A small image classifier, trained from scratch: layers 6, 22700 steps.
Rows from block 2 of a small image classifier, named by matrix and row number. Rows with one number belong to one neuron. Each number is 128 + 24 x the weight over its row's rms, rounded and kept within 0 to 255. All counts start at 0. Numbers have three digits each. After the name is the row's rms in percent of the matrix's.
After each neuron's rows are labels from the 100 images, of 14976, where the neuron reaches its highest value: "lies over" is the class under the peak. Only what is clearly more common there than usual is listed. The data: simulated grey scan slices of phantoms with and without marks.
# fc1: MLP up (model.blocks.2.mlp.fc1.weight, 1024x256), inputs 172-255
# fc2: MLP down (model.blocks.2.mlp.fc2.weight, 256x1024, transposed), outputs 172-255

fc1.154 061:130130128134127172082126136135129126130255126125127126130154129125131126127131130131126136128104124119127126130087128129136131123129128131125113128124128132126127125128129126128129128127131126130127126128118080120128128125125128128131126126122125135129
fc2.154 039:124129126126151125132139131124146129129114128124128140158128131127120117112117127126136133146114128129122155118137134131128135144148128127125133130120132077128128127111124118131131121117132127128127124132126127127128134117123125124124128128119131126125
lies over: soft tissue

fc1.222 132:128128128130127126128127129126128128127128127128131128125126128255127126128120125128129129128129129127128129128128128131128127128127130129128130128127129127129127131127128127127130128128128128128127126128130127130127127126130127128129128136135128128128
fc2.222 137:125127127126130128120126124126123128128129133132128130130127132000127125126128126124128131132129121130129128115127131128127127131134129125130128129133127127128127128141128129129121129128128111128128127114132128130129133126137128128128128130128128126128
lies over: lung or cavity

fc1.484 156:128127128129130128131125127129127128130128126128128124128133130127128128129127127129128127130121128128128127128128128127129129129128127128127129128127128128128128128128128127128128118129127127128127128126129127129130128128127127129134127128126128128128
fc2.484 164:127135128121128128130128128128129128128129145127127152128127129128127127130129128130131129129128128129128128128128128130133128131125128126128126127127128128132124128127126128128129127120131125128127132129125128128126128128128129128129128127128128129126
lies over: organ; lung or cavity

fc1.98 060:127129126131130129129124126131136128127130128125129119129129129130129133127128177126121205125124124129125130127128139128128130126131136129134129128126128127128127128125129131129131128124131130139129129137131255127125128128132128127129134125124131129128
fc2.98 055:130129138128132160126127123128119130139129130132129128129127131122128127128123128127134094127111126127132130129130127129129129121127123127128126130129131131123125131137128131127130125131112130122126131120120059129124132134129132124130136132129127128127
lies over: soft tissue

fc1.55 116:128129128130129127020128128127130133129127130129128126126128130128130130128130116128128127128127128133128126128149127128129128131129134130127128128130128130128127132128128128128128141128128127133122130128126128128142130129127128129123124128195129137127
fc2.55 060:132128129125120135255130127127130126128126126128134137131129125124132128124129138140128127099126132130136255128130127128089128131123128127130128129132118126130128128129124126124131126128126127129130130121133128127129128123128129134128129127128137121124
lies over: bone; soft tissue

fc1.696 140:128127127128127130125128128128129128128250127130133127128130129127127136129138111130128132125121130109128128130121128126128130128131128128128128128127124128127129128128127129128129129126130128126129129150128129124126128130127128129130123130126128128128
fc2.696 182:129131128129127128131127128128130129127110127128127127133109128133128128127128124129127128129139127129127159128129127127127123127127129127128128128128129128130128128127127125128130128128113131127128128128127124087128129129127129129123124131128128125133
lies over: soft tissue

fc1.348 254:128128129127128126130128128127143127128183128128128128128128125127128127129131127127128127128129128129128132134129129128127128128128128128127128128128128128128096128128128127143127130129128129128129127128127128130128128130128127202128121129128128127129
fc2.348 124:128127127126123128129128127130157128128062127131128127128129120122127128124153125121116140131095128150126127110128137125186126128128133127130145115127132113128130128129128128123129128129128129128129135143120060131131128128128124086133184172132127115126
lies over: organ

fc1.399 107:129127129128128130057127129128128127125141126130129127122129119129125128127139117125129128127140131128129131128128126126142128142128125130129129131128130130137126131125129129132128113126126127117129110127127143120126127128127128128128068129133120116128
fc2.399 152:129128128127129128141126130127128127128128131128127138125127130128128127129128131128125131133130128125130138130174128127128129127127129128128125123132128128129128128125128127127129127127129128155128132121128050017129129131127128128099123129128133130130
lies over: air

fc1.86 006:127095139143116131128149091114100126098088129137194131119133159123127139135128120157121120097132112134090115077134101133111096141144152086138142211127113131121132112125079143127179118151141116124163143135118130143088131144145125143099141133126120165136
fc2.86 006:133150132137112146097116129159120088122124144099129136137130127121134139126112135119048136144124128139135120125146124130125173127152129122143080118135130082128127128119122116161138101138114118117130125104135119128175124083118128133146131112119125123149
lies over: air

fc1.151 080:130123127128131127128127128125129125127128128131133127129128129126128128128129127108128131128128130128135125128127135129128129127128127128128127128131128115128129127128126136123129136127123126124129126129125128128132130129128126125130120133132123129125
fc2.151 090:127133128125128130129129126131128125128127128131127131126126130126129128131130129132128123128126125133128128129129128124127128130128128131126128128130128127128132131130129128127127127127123126134129127127130129128129129127125127123125131130126127128130
lies over: bone

fc1.628 161:128149129128128128125124128127140128127134128126128128129129132129131128128122166107128131128099128127125129123127128128129129129127125129129136129127128118126136128130129129129127120128129128125127068125128116129128128127129127127129130128141129120128
fc2.628 095:130126128123129131129133126128129132131142128136135128129130129128129128124120015126128129130121129125123125133135127126209128124129125129129129127141128126151128118122129127129130123130127126132126186137130133105127130137130129121002110136131132163131
lies over: air

fc1.131 088:129122129126128130116129127125177123125156128127129130170127106127127131128119129117128125132129128150128114130128116129136127107133129127129131144132129129129131133135128125128123127120127128149129133128123000086135128134128129128255126129127127119130
fc2.131 118:127129127132132127128128127199128127128127128128129129127130139130128127127130118128125129129124127126131128130127123128093128127128129127126128128126128124129129125127128128132128127127131129142130127129126255130128128128131128139000123131128130127126
lies over: lung or cavity

fc1.143 141:123128128128128128128130127127126130128242127127131127129127128126128128128122127128124132138132128128128130127132129133132128127129128128129131128130128128128100128129130127127129114129129126127127133128131128128129128128128133125128132126127129126128
fc2.143 143:126129128123130128046117129128148126128129130128128115139128141126127126128129147128129123126122128127129131128147127128053129130126129130128127126127129131128149129128131130128128133127129121127127128128126126129128130134129127132121168128121129127129
lies over: lung or cavity

fc1.672 240:131128128127128128125127126128128125135133128130128138129151128128129157128129129128129130126128132128131129131128128128128129128123127130128127128128125135128127113128128127129128127128128128129133128125127128128126128128128128129128127128128128129114
fc2.672 279:128132129128128122129127129127130130128128116128121091129107127130125115127128127126122130128126120128127127119128132129128129127132137127128131128129129125126139150129127129128128129128128128126124127133127128127128126129128132128127130131129128128155
lies over: organ

fc1.626 114:128131128129136127135127128128131130128126129129131128129119100128128134120127129128132129131127127130126123128150128128122131121128128127131114126132127129127126129130129128129128127121128128127128125131125022133129128127133123124128127128127127179122
fc2.626 088:136124128124129135174123129126128128128128133130128154131129127132129127129130136112127127130128128127129133132134137129126131128129128128130128134120123129127129127127125129127121125131122140126126119127127138128128130130130127127123125129000130129127
lies over: organ; soft tissue

fc1.737 122:130128129126128127133121128128000128130130127125126128126132000131128128129128040126129143132129127124129124129129127129129128172128129128128128133124128129128126128127128128131127137128129129129128113126125129187128128128130128171131128120129130126130
fc2.737 127:126122129125134126125096128140255128129129128128124127129127212130130129130131130133121128130139127120128129128176132124130128124128129129128130131129128127128136134127130128124130124128127131140127153128123125120126126127128128121112139126128128130127
lies over: organ

fc1.30 147:128128128124128125127125130140200126127116127126130130126129123130127128128127128125128125125106131133127129128106127130126127127128128128128128129129129130127126128127129128131127127129128129130128135131126128124128128124128128097127125125129128136129
fc2.30 164:127090125129131131128133128113130133129127130128126128128129129128130134130127130128135128126134128130129255125131128128130128127127129126129121129129128130121129112127130129127127128129126132124125130099128128152131128131123126127130131255131132127126
lies over: air

fc1.188 162:128128128129123128128126130123077126128137128128127127128128052124128128129114130255127135127115128137130127127133122128132129127130131127128130125129127124128126128128129129117127138128128129126130131127129127128127127134129127127128128128125128129128
fc2.188 097:130125127131127125128125126141129128127132125126126125115105107128127131127125137000128128129130129133127127128129131128124118125125130128133128128085124127127148127134130128137127126128117128129126128128120115127131129128122129124128124114133144073127
lies over: organ

fc1.724 186:129128128130127135128128129130130128128129129130128127131127000128127129128129128128127132129128128129130105126126128129128128129130124128130130128128129125128128126129129129130128131129128128122127131127129115128130127128133128131130128128048128144129
fc2.724 119:128127126129129119126121131132127128128128128126129127122127145142129126127144130128128134128128128140129141127130129128129128131129131125127129126128127129128126128132130127130130127128125127128128133134127122137125129100126127000045128128124128125129
lies over: air

fc1.442 080:128125126129128127128130127127128130130130129126129128129128128127128126128130125129128128128131127129125133127129122128123129126128130128126127130131127125130131122128128130133131129113125130129128127130129127131132128130130128129129128126130127129128
fc2.442 122:129128130127128128128128128127128127129127132129130127129131128130134128129127129129129125128127127127128129126125128128128130131128128126127123127128128128129129129127130127126129128128128129127128129127127126128128128128129127127129128126130128128130
lies over: lung or cavity

fc1.169 163:128129128130128128134130128127127127128130127130129117128139123127128128131129128127131129130118125148128127125127129128129127127129130129127128132133128129129157128125129127127126129126131128126128128143125122128126129134127128147082127153179128123128
fc2.169 101:131130122129128127110127130134118132125132123126128128131127130128129128135144128131128139133132128053129128118156125126255128177129127128127128124132124131128121132124127130128126126124129128130128127130129131128112128129133127053124128167132128142129
lies over: organ

fc1.496 144:128127128132129130129178128118141128127131127130127118128120173125128127128128127173127128255130129129126130126130128128128129127128124128128126130129128116131128127130128128127127128128131129128128127127129126126143129130137128126130128129127134049128
fc2.496 145:126089128129124133130125130127129127126189129127130127128142108129127131127125140125126133000119130131130153128099129126127130062124128127125129067115129128130133130128127128116127125126125128128122128110125127128126128128128128128130135129127127127120
lies over: organ

fc1.340 185:127130128128128130128127128129126128130127129127127128128125129128128121129128128128128129127128127128129128129128129129128128128128128128128128129130128129129127128128128128127128130128127128128128128129128129128125126127128255128128128129128128128128
fc2.340 232:128128125127132128128129127128128125130129128128128128127130128127128128127128128127130127129128130128126128127127129129127128128129126137128128128123127128129128129129128126128126128128128130128128129128128127129127126128128000129127128128128130128128
lies over: soft tissue

fc1.732 114:128129128126127129128099128125131128129130128128128129128125129126130128128133128128128133129126128126128103132128127126126127127129131127128128127130128128134129129127127128000129128125156128129128131127125244127129128000127128085128125129130128130127
fc2.732 119:128131129130128128125128124131128129127132129126126130129123124128133129129130073129127133127125122128132129126124127130128127127129125128131117125129128130125162121129124128255128129128101124128127119130132131123122126131124129127126128214128128127128
lies over: air

fc1.453 195:111126128128129129129125132127052130117218128129127127125129128127130128201111137123127125121125120120128123124128132127127135124126128128128130123125129128106129128121128128129128128128127113129127128127123129123129128128107128127129096136127128128128
fc2.453 210:158124127125128128130127115143213126133129127135129133127127127112120128042128128130126129156128154143129123131116126128130122127130128130128128129151126121181122127172128128126131130127128130130146128116138124133126129128194120128128128126128126127142
lies over: organ

fc1.115 100:128127126127127126131019128136127129127130126127127119132128137125127130127127117131127222127169128130117131128127131126111134133135126128129122129126127129128126128128127128127128128129127133121128022255129132125130128127121127113128127129126127127128
fc2.115 145:129129128130128128173000129130128128127130131127128134127132127125129124128133131129135000121140129130129128129163122127128128131125127123128129126102140127129126129128136129144127128125130128162128127125126128130128128131127128130094140127037129128127
lies over: soft tissue

fc1.429 005:128124126148129149120125142120126127117136118130170127134101105135142148121119157101131128110118148131033073091153195089139165103150116142120153113131094115099146131124134125101141123129152111128127136130117213132076129134130137127095139130129115162119
fc2.429 006:110120137127118103114131147127146144109131127118140137128146094141125177128132129125095129123134107124150114150126130167118107142157092154127104165133112122103135122209115142147144126105097121148139183094137128097095131207127117122127122128130133130140
lies over: air

fc1.159 177:128128128127128130132124127127128127129128128130129128128128128109114127127052129108128129129129128151128125128129129128129086128126129127127128128128128045129128130129125128122126127128128121127129126128126108129125128127128128127131126129128127121128
fc2.159 183:128129128128129125127128133129128127125129129128129121127126147131128162127180127128128127128128127113129134132130127131128157127127127127131128125128124217127128129123133128146129140128127129130128126128125128128129128126128128130129129129126127129103
lies over: organ

fc1.368 122:127129128127130127128129124119118126143134129131132129128127128109128127136131131132128129133129128132126098128128127128131129131128131128129125130129128132126127127130126122129132130127128127125131121129128121125127128118127128113109126124053128121128
fc2.368 072:137131126127128129133121128107128124128120125126128126134130139137129129124126126127130128124126131098123134122131126125134128115129127128126132120126124128131133147130128128126126145136130133132130128127126127139131129129123125190129127128129127129130
lies over: lung or cavity; soft tissue

fc1.344 005:107129137107128138143120128115124147089186130131183162127071161124138131162127130125145167126110116142132127126127106123146127192130138126117117131144122141135118087128128095084117142226105138118143114153155145120147128122156128114114106126137132129130
fc2.344 006:126129110150129137113110071127125129129100123135101089114118113089179144147150129129148143132134125093146097103084118130125128132115134123134087126112150155141128168122157099156154075150127124080131123140107115112150128086125116134176170093128126119129
lies over: air